From a checkpoint of a small self-supervised image encoder.
Model: 5.84M parameters, 48-pixel images, arch preact_resnet, norm batchnorm, activation silu, depths [5, 5, 5].
Training: adamw at rate 0.0012, 11900 steps, batches of 128.
Data: trained on fractals drawn by 1,000 iterated function systems, in grey, 295000 training examples, 5.2 epochs.
Rows from block 7 of a small self-supervised image encoder, named by matrix and row number. Rows with one number belong to one channel. Each number is 200 + 30 x the weight over its row's rms, rounded and kept within 0 to 999. All counts start at 0.
After each channel's rows are labels from the 100 images, of 14976, where the channel reaches its highest value: "strongest on" is what is common among them. Only what is clearly more common there than usual is listed. The data: fractals drawn by 1,000 iterated function systems, in grey.
# convs0: first 3x3 conv (model.blocks.7.convs.0.weight, 96x96x3x3, each kernel summed), inputs 0-95
# convs1: second 3x3 conv (model.blocks.7.convs.1.weight, 96x96x3x3, transposed, each kernel summed), outputs 0-95

convs0.87,176,253,176,220,180,193,155,176,173,236,186,182,222,203,212,187,155,218,183,217,230,220,139,226,186,195,200,174,216,204,218,226,240,202,202,224,218,194,183,162,248,149,218,209,242,114,225,208,190,238,181,159,148,134,231,174,256,170,175,161,247,182,188,205,237,199,212,190,187,201,207,224,189,229,185,116,220,206,212,184,193,209,184,187,163,242,232,174,140,177,217,215,182,212,249,198
convs1.87,191,79,184,215,207,195,137,179,177,164,192,240,182,198,250,239,196,204,182,198,173,192,244,225,185,187,208,160,224,192,194,184,174,213,190,210,145,222,157,212,185,260,203,209,198,218,200,182,231,169,214,219,211,210,209,278,136,234,209,257,228,224,179,186,176,173,141,215,204,229,210,232,186,175,147,196,218,222,191,189,163,199,218,225,183,233,188,214,248,225,196,206,196,158,184,174
strongest on: two maps; sparse

convs0.77,189,94,213,139,265,200,221,231,238,212,173,146,206,203,179,203,210,193,211,187,161,189,188,190,191,226,192,223,188,203,185,209,226,186,277,169,215,169,197,174,197,186,110,222,257,188,188,255,194,187,303,202,258,191,191,168,173,181,204,195,192,201,237,217,220,179,206,212,204,189,201,179,178,220,192,190,185,203,236,209,236,169,221,200,218,160,163,201,182,185,222,176,197,217,194,218
convs1.77,199,295,199,189,225,209,214,166,261,209,232,209,181,197,216,219,211,232,215,200,202,222,226,239,249,237,262,171,214,244,205,241,197,224,257,191,201,255,192,166,214,183,182,202,188,180,208,236,182,230,176,190,249,142,222,130,236,195,183,170,245,211,263,235,193,210,217,212,218,216,206,213,200,216,232,202,201,195,208,206,225,233,223,237,210,231,261,190,194,262,201,236,225,159,178,186
strongest on: sparse; two maps

convs0.15,165,195,167,192,203,230,188,212,213,122,201,223,201,196,157,181,187,216,225,229,195,142,236,183,193,248,209,214,238,137,197,247,193,207,204,225,118,178,237,159,197,230,200,236,220,190,198,259,175,185,209,217,196,178,226,238,145,187,154,210,177,179,223,190,205,191,205,188,165,185,198,177,223,222,256,193,194,197,246,158,256,145,205,258,207,193,181,210,156,203,252,231,194,186,237,170
convs1.15,171,187,216,204,196,183,190,201,186,188,144,170,190,184,224,198,238,219,220,168,200,277,161,184,196,202,181,171,183,174,254,212,198,238,199,167,197,207,156,239,236,205,224,185,204,212,195,181,196,255,222,199,186,185,230,200,238,194,228,213,229,239,188,199,213,200,148,119,258,201,220,199,136,153,176,209,238,205,234,238,131,206,189,136,167,200,227,213,226,211,157,119,193,207,191,215
strongest on: sparse; two maps

convs0.19,240,209,189,199,172,178,154,246,175,198,187,190,283,203,192,186,185,221,170,221,223,233,174,172,213,153,195,172,163,197,208,148,169,220,159,176,209,215,206,193,291,202,225,217,206,205,248,161,209,209,159,197,107,226,177,144,200,173,187,201,261,186,163,229,163,185,205,183,223,195,202,194,219,155,173,189,216,217,136,219,184,225,202,165,170,235,176,174,184,202,218,182,192,247,218,194
convs1.19,155,169,189,208,208,199,217,149,191,201,172,205,107,180,197,201,218,167,209,173,194,112,181,216,206,175,194,218,208,205,151,229,222,188,198,188,175,197,144,220,112,218,217,170,145,192,136,184,170,176,166,205,174,238,212,195,193,208,202,202,131,184,186,187,204,149,198,161,179,186,200,204,183,201,197,203,177,227,169,210,182,140,162,190,259,137,216,206,204,212,182,194,198,160,178,200
strongest on: dark on light

convs0.18,148,201,172,206,247,178,191,220,263,190,230,183,150,194,181,183,180,186,210,188,147,213,249,205,190,279,223,202,203,230,227,222,181,213,226,232,211,137,221,182,190,181,213,155,210,194,147,205,157,206,240,185,228,157,198,218,222,231,225,204,175,236,286,185,223,184,190,170,207,180,200,238,230,217,235,160,234,234,257,185,236,188,215,238,159,183,197,265,206,172,187,179,214,177,211,191
convs1.18,260,183,240,182,245,211,250,205,197,193,233,234,198,246,221,194,258,234,209,219,169,226,202,249,219,238,202,260,247,204,224,220,242,231,195,198,225,210,204,220,212,212,191,245,248,213,240,253,215,238,248,193,224,191,213,195,254,212,224,194,236,248,202,236,253,248,209,217,238,218,239,230,209,197,186,200,213,241,238,222,240,222,229,232,229,193,173,213,237,245,223,186,205,248,229,204
strongest on: dark on light; sparse; two maps

convs0.81,156,178,189,201,211,232,232,168,196,183,196,260,122,219,204,197,192,203,199,202,118,197,175,249,180,214,206,233,233,192,234,207,182,206,189,191,177,147,167,144,142,163,196,160,242,178,171,227,246,182,195,201,232,201,235,224,191,193,184,211,160,208,217,222,227,188,226,225,183,206,188,234,201,254,196,158,213,222,280,206,215,171,209,253,243,173,187,206,186,216,182,191,210,132,240,183
convs1.81,178,211,197,161,210,182,192,197,222,178,202,163,160,157,200,222,229,160,177,213,316,220,217,207,180,188,156,159,198,170,207,178,198,165,211,238,198,127,222,283,155,152,169,155,180,182,210,183,183,179,178,208,170,135,197,207,170,169,190,216,155,167,229,186,163,202,221,209,182,210,156,178,219,191,231,156,182,178,180,188,197,203,223,176,185,165,209,179,191,172,185,213,142,181,204,212
strongest on: sparse

convs0.26,164,218,207,185,200,196,223,166,227,158,238,215,162,221,190,236,229,160,220,181,166,203,247,194,171,221,219,189,235,212,202,199,166,230,205,248,193,188,180,145,143,238,195,214,193,199,205,175,175,128,221,159,158,163,241,147,206,220,192,202,155,240,247,208,239,144,195,204,208,195,224,224,169,211,191,207,252,185,247,216,187,155,245,231,186,227,196,237,166,206,219,224,241,129,165,190
convs1.26,221,189,215,212,215,192,210,262,174,173,202,203,206,193,168,185,215,205,177,235,259,269,220,213,140,244,166,226,218,141,237,225,216,198,192,174,206,149,173,230,213,191,201,162,260,185,165,237,202,264,236,244,235,191,204,251,192,188,191,234,192,183,177,202,236,194,235,196,223,187,182,219,181,227,169,181,215,180,277,223,204,218,238,202,219,195,122,181,212,184,194,175,197,223,249,237
strongest on: dark on light

convs0.93,205,209,215,222,237,192,217,186,253,217,232,199,172,215,195,227,190,235,203,172,169,138,203,167,176,256,204,200,185,194,191,220,238,145,217,239,200,151,153,181,163,199,215,148,156,217,152,188,137,162,235,188,230,157,181,230,191,227,219,227,179,221,273,203,207,187,197,217,220,139,217,235,190,238,222,199,179,170,251,150,243,218,223,227,185,173,192,259,204,194,158,198,212,190,239,211
convs1.93,240,192,208,197,198,199,257,233,186,190,248,204,208,210,191,176,218,226,204,249,183,244,210,239,206,224,205,279,237,215,220,237,258,237,182,212,219,216,244,183,209,185,202,232,282,177,201,240,195,238,250,241,212,170,215,192,246,245,191,186,212,219,188,241,239,218,226,199,241,157,202,225,230,209,220,209,227,199,196,192,274,205,213,247,220,185,194,213,223,260,241,203,207,259,212,221
strongest on: dark on light; sparse; two maps

convs0.47,185,193,192,202,228,226,222,185,231,65,261,204,174,186,175,196,209,200,220,218,208,195,223,199,180,246,160,227,215,142,211,252,203,213,205,215,142,176,254,164,171,183,208,207,206,197,164,193,153,224,228,196,178,156,199,236,165,198,202,202,186,227,244,233,216,206,190,185,193,196,174,206,226,226,259,189,223,186,249,188,259,182,237,220,181,139,169,221,217,201,197,228,185,178,205,181
convs1.47,174,196,218,192,178,238,157,230,203,204,179,196,213,241,200,203,180,207,216,190,175,269,193,197,199,234,183,237,183,217,237,193,193,225,201,168,191,182,173,224,206,203,195,230,191,239,229,198,178,195,219,213,200,178,209,186,266,191,242,199,229,241,204,194,213,297,168,200,280,189,205,208,183,164,178,213,228,189,273,184,196,258,159,187,214,196,194,203,209,161,156,91,213,238,216,236
strongest on: two maps

convs0.33,250,178,145,190,203,215,113,221,225,239,192,172,192,211,184,72,173,201,137,167,232,222,133,230,196,196,206,184,189,221,212,206,221,179,231,187,180,221,163,237,189,213,216,229,220,204,213,217,201,217,222,172,163,216,212,212,249,160,194,176,211,203,220,200,212,144,203,194,221,198,157,185,218,198,220,185,207,200,197,178,230,212,221,208,224,176,202,189,200,144,236,135,154,218,226,209
convs1.33,147,204,174,203,204,234,193,212,188,194,202,229,189,185,179,260,208,186,231,226,137,98,247,185,186,196,209,180,182,219,194,168,185,205,184,195,209,195,234,158,190,199,184,187,161,252,134,219,199,169,152,253,209,226,199,193,152,212,220,218,194,186,185,185,217,250,191,165,182,214,207,190,216,192,146,227,192,214,225,208,200,215,149,247,212,167,123,235,194,210,168,262,225,226,155,191
strongest on: dark on light

convs0.43,176,156,164,177,177,193,202,272,202,177,153,173,214,199,176,220,176,223,158,215,206,199,206,162,186,231,212,204,202,202,226,243,204,199,255,181,229,226,220,190,258,170,176,222,244,162,172,227,171,219,256,183,204,198,121,248,247,133,191,166,215,199,211,187,175,204,177,169,254,179,243,232,204,203,240,147,147,223,224,213,225,163,182,179,164,172,185,163,170,199,225,210,181,191,188,182
convs1.43,162,200,218,202,222,182,153,156,199,169,165,219,198,202,252,195,151,215,192,170,172,174,223,203,221,165,207,234,221,209,159,191,195,219,215,186,197,212,190,201,175,242,215,189,164,231,218,177,226,188,103,227,214,207,174,170,192,207,226,183,219,206,200,174,200,199,169,226,208,201,217,221,155,140,74,211,200,236,204,187,120,234,192,210,190,231,224,193,249,204,197,158,207,180,154,193
strongest on: two maps; sparse

convs0.21,195,183,196,197,218,230,214,170,202,213,237,232,170,190,225,186,220,230,176,151,188,161,177,208,127,238,192,188,197,214,253,227,214,126,213,216,192,178,177,147,186,190,199,211,160,221,179,215,192,187,208,200,194,154,223,245,206,193,165,211,180,182,216,188,242,182,198,201,100,244,208,224,170,219,232,203,257,140,237,182,229,225,227,234,233,184,165,207,186,206,191,151,128,217,235,176
convs1.21,231,202,232,189,199,162,238,290,198,208,193,193,206,226,155,223,190,189,211,232,224,246,235,241,191,222,218,208,228,244,220,211,175,242,192,220,208,221,244,222,235,171,184,220,230,195,198,173,180,198,270,209,207,216,185,177,250,208,170,203,203,233,197,202,235,220,226,222,266,199,237,214,235,188,214,228,207,208,129,194,194,187,253,190,194,262,125,208,210,200,202,220,202,215,110,196
strongest on: dark on light

convs0.14,175,181,217,204,239,204,203,157,227,166,182,143,213,186,179,155,225,166,239,186,202,176,181,196,205,236,185,202,203,123,164,235,237,189,229,225,183,187,206,215,146,191,198,241,226,204,222,236,239,216,230,175,224,196,224,226,157,207,171,215,156,195,238,186,227,193,176,181,118,139,204,182,184,241,242,267,208,159,252,214,189,211,224,211,225,193,164,209,147,190,203,235,146,227,186,211
convs1.14,187,182,188,225,162,201,191,196,223,216,246,171,181,212,232,198,240,226,203,169,160,288,136,160,236,227,196,181,204,252,239,204,189,225,227,200,175,212,201,159,220,197,248,192,178,223,213,173,199,225,216,211,233,213,241,203,199,203,197,196,258,215,226,226,234,206,115,164,248,210,162,203,214,194,259,221,218,205,211,204,215,260,171,180,175,202,272,200,241,242,204,162,180,165,210,180
strongest on: dark on light; sparse; two maps

convs0.34,196,181,202,230,259,185,206,207,259,155,179,170,183,218,179,208,201,169,233,209,181,197,196,182,184,266,170,228,219,201,225,221,215,197,216,236,228,103,214,208,162,209,215,205,188,186,182,237,148,158,227,179,257,165,216,223,163,216,227,196,179,255,277,198,227,181,179,199,185,179,192,192,175,232,227,167,237,182,274,205,208,171,250,228,172,163,186,256,207,181,205,188,227,202,196,201
convs1.34,236,235,208,222,231,248,215,227,239,213,215,225,222,194,209,193,209,246,192,203,172,241,212,258,228,249,218,238,221,225,229,246,243,219,223,157,194,219,189,212,225,196,223,246,269,205,226,242,207,246,273,221,233,212,214,201,247,202,210,181,239,213,234,234,260,202,221,199,249,235,249,236,174,195,222,218,213,200,229,210,249,212,223,211,244,228,181,214,196,216,253,174,224,245,198,216
strongest on: dark on light; sparse; two maps

convs0.86,209,193,180,224,217,200,204,227,266,162,184,164,178,209,179,166,172,174,211,145,209,167,189,163,161,251,198,200,219,202,223,241,221,169,190,234,147,195,231,232,207,205,231,220,213,164,179,226,191,214,240,187,226,191,174,174,155,155,185,182,184,215,284,218,215,202,194,213,188,209,218,206,214,220,290,170,199,168,283,160,268,168,245,226,188,189,166,212,232,189,210,198,196,186,216,168
convs1.86,157,202,238,199,188,244,261,198,206,188,245,233,203,235,231,173,236,185,252,188,214,220,202,232,232,201,208,235,197,247,238,222,192,238,194,199,187,224,197,223,190,235,232,239,201,248,218,213,205,187,234,241,215,174,224,186,256,230,238,193,189,240,204,264,197,226,227,173,254,213,249,241,187,178,174,247,248,212,209,225,225,164,184,191,240,224,189,238,238,244,212,122,215,229,190,219
strongest on: two maps; sparse

convs0.12,191,168,206,214,222,239,128,188,194,227,207,185,178,148,178,199,176,208,208,213,193,190,199,257,166,202,171,176,174,255,221,217,238,199,197,197,227,187,181,193,230,135,214,179,218,184,181,204,197,206,206,134,172,140,245,204,206,215,181,219,211,207,192,218,241,147,203,213,232,245,177,200,142,197,233,207,215,129,214,193,237,229,227,220,240,140,147,180,191,116,184,189,219,203,224,237
convs1.12,180,126,192,198,193,114,210,222,208,179,183,215,181,221,169,195,171,197,186,244,201,172,186,175,181,199,189,180,205,170,183,159,146,183,210,199,192,192,196,139,202,156,162,204,190,172,199,132,183,135,221,196,203,203,149,212,180,211,161,171,202,253,211,201,175,182,205,232,198,170,212,234,239,225,196,193,177,176,121,196,158,174,227,196,156,187,236,165,167,252,190,224,163,189,140,179
strongest on: dark on light

convs0.41,210,197,197,224,271,171,199,209,269,176,166,174,193,181,184,180,203,164,226,220,162,203,215,193,190,264,178,220,184,182,236,194,189,192,207,236,204,88,206,238,170,196,231,221,159,201,194,217,178,175,211,210,234,185,214,191,173,227,235,194,177,250,289,210,199,188,159,192,216,166,186,172,204,212,222,174,210,194,261,187,220,194,258,244,171,158,194,260,193,196,227,197,218,221,203,225
convs1.41,247,250,188,221,247,252,192,196,250,230,216,180,218,200,237,192,187,241,204,173,173,215,226,200,245,226,209,228,200,230,204,209,275,209,224,163,198,190,183,193,230,186,217,195,257,185,213,249,200,231,240,223,220,241,216,196,227,165,208,165,258,196,242,233,303,216,214,178,223,216,253,217,167,193,240,187,192,208,232,185,242,173,211,199,230,228,165,203,179,205,224,192,234,222,251,224
strongest on: sparse; two maps; dark on light

convs0.58,185,185,171,198,213,211,201,185,218,174,246,221,182,214,210,195,209,217,156,151,176,189,232,203,125,255,171,187,208,204,267,212,187,150,216,204,181,171,199,139,210,160,202,181,184,209,172,223,211,197,210,208,222,160,222,249,192,184,188,187,213,182,234,199,208,191,173,183,143,200,215,233,196,245,247,179,227,150,254,189,279,242,233,234,217,178,152,205,192,212,219,158,121,234,210,172
convs1.58,216,210,213,189,211,136,223,261,193,210,156,198,208,224,178,232,192,198,203,170,227,265,200,228,200,198,203,195,258,237,227,228,211,249,186,215,202,208,229,243,225,197,201,221,193,215,223,159,148,200,232,197,200,219,182,168,248,193,215,196,195,235,191,173,243,207,221,201,279,193,207,190,236,183,223,216,206,218,126,190,175,205,239,171,183,228,149,209,236,195,147,176,216,221,95,214
strongest on: two maps

convs0.45,135,196,181,182,158,188,224,242,205,142,164,229,197,213,108,203,189,136,189,176,185,228,203,189,189,212,196,241,150,213,196,182,221,214,200,204,139,208,212,239,248,172,165,231,233,179,170,231,153,229,240,184,221,239,160,218,224,188,206,193,239,207,194,223,188,167,222,175,261,197,232,187,179,194,219,173,128,218,201,212,234,174,166,190,215,177,238,193,148,206,248,195,204,206,195,177
convs1.45,213,220,212,197,251,160,257,154,180,205,145,225,205,201,247,201,201,229,208,223,240,200,200,208,219,166,200,189,249,146,158,248,162,182,183,217,185,215,138,253,183,255,198,177,180,207,185,184,232,117,131,165,184,181,169,206,174,204,181,193,187,191,183,163,160,183,185,211,201,234,185,247,164,212,152,189,180,226,224,217,144,199,213,197,179,224,154,209,216,211,175,205,184,156,196,238
strongest on: sparse; two maps

convs0.7,156,202,136,179,199,225,207,208,220,152,192,174,198,167,221,202,169,199,128,210,149,209,217,177,151,234,202,173,209,213,247,187,177,182,211,175,139,195,168,188,233,148,211,216,190,200,195,238,219,200,244,187,178,197,189,252,216,132,151,208,216,184,226,227,230,257,192,193,205,223,210,218,243,232,248,161,203,192,204,169,249,243,204,223,205,199,146,174,165,186,211,196,184,221,264,149
convs1.7,219,231,193,181,260,169,210,188,200,219,155,173,194,235,179,170,175,216,224,190,216,177,254,224,221,165,204,246,233,210,201,232,237,236,201,244,228,208,236,259,210,232,186,202,207,232,224,179,164,208,181,209,214,220,165,177,201,189,193,180,192,222,194,176,195,190,179,178,254,158,164,198,235,140,197,213,174,251,107,245,165,203,210,195,186,208,196,199,241,238,148,195,203,198,125,260
strongest on: sparse; two maps